Weights of a small self-supervised image encoder.
Training: muon at rate 0.0083, 4900 steps, batches of 256.
Data: trained on small charts drawn from random numbers, 101725 training examples, 12.3 epochs.
Rows from block 4, named by matrix and row number. Rows with one number belong to one neuron. Each number is 500 + 25 x the weight over its row's rms, rounded and kept within 0 to 999. All counts start at 0. Numbers have three digits each. After the name is the row's rms in percent of the matrix's.
# fc1: MLP up (model.blocks.4.mlp.fc1.weight, 768x192), inputs 0-63
# fc2: MLP down (model.blocks.4.mlp.fc2.weight, 192x768, transposed), outputs 0-63
fc1.674 098:518502492509523490511499509463493509523487518498506475485499516492469443531478466508500489510494498519512515473503515497552603488505501520487492517498516475479503519542493500519525466505493489
fc2.674 102:514484556496498524510534459486480474535524480539514511469522526519498493503560525461561509492484482472482500487510489483493479500479510490493504562508475463490520517547472467527486530479510525
fc1.675 102:480477480528484466520508542509481482479456493509500559457452521500499522483530469430546486533499519516451498512469478509541492489528487465497514544479516521517492493526525479498489520500502541
fc2.675 113:492499485499486516461478533525525488465521516527514511502505523474500473504450499495470507518479476529519503521449518502521472478498520514467491509496499468499509522479506494513471470492500485
fc1.676 066:520489493499444505510510491561532476512505524510469488425463467488482493504534509518504507533502511526481516502493513468473549491446493550548499455465511517468492536505485543525506494487531489
fc2.676 078:491478497491513436516511504498482496518495512499534496499475476494501480478533519513521472462469527495522506533464512495495469500526509512538502480487470518512513474469528516537490466529496506
fc1.677 087:465465508525519482488509524476514503492473509508503506545510514493533492512525534482480479505523476487480504478476517467535505501523482476549517504499547516514501537496512512450525507508459493
fc2.677 089:529556499488474547480502467560514467495464467518498510505481516494476522506470450505480481524501504512504482506477527482516467453485493517470496512536491474518500530457485483468480472517483556
fc1.678 101:494552503486509495510475505501489524550521531534495485514482491462468502490495485501495522506474509506475519516459470516549530493493479534530502492503479525480503530468474524494516508524489496
fc2.678 110:540545519509494519457494533454527470522510498499498441502539510511519469520496536514517478470490525502492502533516515490504509491474538538474519510507513482486518506539499517513494526499505458
fc1.679 061:478524475490514513503556485488508471551500550486516541523516510503488483500511502509508528512506480490495509494525514511499519507485493498475490485486458507510523474543497507507544521461550539
fc2.679 072:462467479537512492504471458520469516484509484546512513494451513553475508506509530504489511502555501536529511532489489504499508489477486510459525492512520532510484518508478543502502541519491463
fc1.680 094:484519468514528495503496486504512488496557488469531511504487460483507502493516514544487535500563480506470532519514499487531480494493494526503513520517534473519557484487528528511538473513492520
fc2.680 095:462485505490475504478521518479567439508513542488455500527515499487462480452519500475507499464490506448503524540478495487551464505541528475516467508501528485520475494496508473497494460462539458
fc1.681 063:456522453481493505487503478502460517513506512509531485467515486511484501484452483460526486505495478490537581521506452526547496474508483520478539501528492508494502474513477501510499541499460547
fc2.681 074:449504489500516502515480478492528496509512506463473533523513488530521474511510520455474500497483477476493495491474476450468538519482527479464538473497523511502506514560478496537532469491512503
fc1.682 115:523488512464463492525521547470536499518485491521486508550485491500529504491469519496493502540493489517462477493539488501543515504536514469485462522496504476507473489562503467505522463543518449
fc2.682 120:510503483517502477485472486482481495466462545526484515503486532446498478449450525533500533527529474494476487489500515482451461505540477489507503524497489521507481507492524517525521513455550467
fc1.683 086:520505501498515492477501467557529470497508488508475494496488460446486470474515519499457492481535522545511493516512512522513535475477495493514471543495503503492527480504500504495499507522432473
fc2.683 092:529529520485489492486502521543496512473527536499494480470503465499483511478519447535499483492464532521505523468518490494504486469530557482495510447540521548491525460506505479508486490486516507
fc1.684 083:449487510531481536498514544558518476521485489462508500526494543499481514487574515461483507495505530508466537505450472552513485495523515482520523513499520518522508481542499512487519494506477517
fc2.684 090:499548493508503500519517490493459491470512495501475548470491519500492493498479545516502514533488482521506538508502464459510500494545476455493497517505494513517475478484470532483458507488523498
fc1.685 087:497526536509468473530514485512510473485501527504507522521575522494522502517498480489451510465507471494483499498473523487510538514499454521533483435458466514483533508504538517515513491481497488
fc2.685 086:518467497492527516474482501493490441481470503532512497495481555510485497538478497495558498505518470489520491481517501526528469473442485483531496476515467556433472471508499479439521538540476491
fc1.686 068:514521526516474476521508490509481482553549530465458520470475513470469515486487553577492541509523527493456459512527532525452480473500486557506477451478499541525520530523469488467506473523514476
fc2.686 080:521522505541504513460510478480508523520485499509516501529531522487505482475525508541495527476456505470507509480548542501488505478448551504491532473505538507482482505493500525459470549486534503
fc1.687 152:508494517508491519504464505518503508500483545468512483499482432439490536476516416454510476549480502518487503484517526475530512515533499496510475481510495492469473479518454509480523516509498513
fc2.687 147:463516489517567504485479515437498514530472483479489494451496494558500527499453523506489500458484462504474500493500519482518535478500490481486498528559434556525481474499478482524496512494489488
fc1.688 064:522495475519525476505519562499507501542511481519504524459473498505486487505500476497511507464455536503456492507517486499470531470511469533481476512488482479517546519474544486496520523485474534
fc2.688 075:526516473530505519505529498482502490529479533510480473504514497490507509510475510525560507517491507542508505510467507491525521495501433484478480504485505527543507504480516488465509476464465470
fc1.689 126:524495491507534564513471472478492473474488489526562492519502484514511504503499502530528517497419480495472478522529504486512446495512490457492512468493467507511521532483534477501499477509509495
fc2.689 124:503525491451489514519477526517465521500511492510493503510504473490525539514528494476528536549484517515487477483529483516500458452514536520450524459533510498492516502481488501479529504534491464
fc1.690 066:516520500495505506486488493519483475483459551527503516458532480467497485515442549506577508514512487494498507496489495475475483502492495503538489480529490521526509491502476510543471477528534486
fc2.690 074:497481524483498513542495471527493519471516503537516497523547509468473539481467475489468489484481541513524517479498476487508542443530517457554511463498504481551455507506493505490454495517477532
fc1.691 089:519509529524505555522464481502552502484496464485500519515508497496481493503515491498521511487495512511498470493489485528518470490540514508468512523459478533491513485481483503485487480515514485
fc2.691 086:500424455485526499470489485507511491519525491505483497513446522513484526530485548505499500549520490489509456485520487469547538555460532477493501523502523463463482481494493514502517498449504473
fc1.692 082:476500501515500526494486515486521475511450470524500507487502518481490535484501516503508518431518512508512541489486524484509532497464492527490460481503475524467471494520500518444495487478488484
fc2.692 091:512520524470466473510459545485453460498517489479518496504517541492546506498510497488511504492516504503468512499471517510460507475518484513516499469540499488495508459434491489523475495488505492
fc1.693 118:515565472495550491483470480513481508535492501465572489478474485531463509466505522464547497501513482483477493525517516532494534490480509516488504514519512529508499494537506523503490489481529482
fc2.693 111:467518496484475499523499528500540500462547522480498490482525501522441534460529490512551499516463507461538502515505493510520492502485491477531490462477513516500494508502477525462506513520515510
fc1.694 139:509488514482493508483502480505474489473539490517519511475509513444514457536521506472510484527518517542529504498471492465453484518518493495494495516478495513484486543442521501497513532469511532
fc2.694 126:473546512485507492536515538473525470465503494519509501518492523478498544517497459496483479479515494482505488539478524476492485537496542523512499492477530509466508500534491554503525453476465517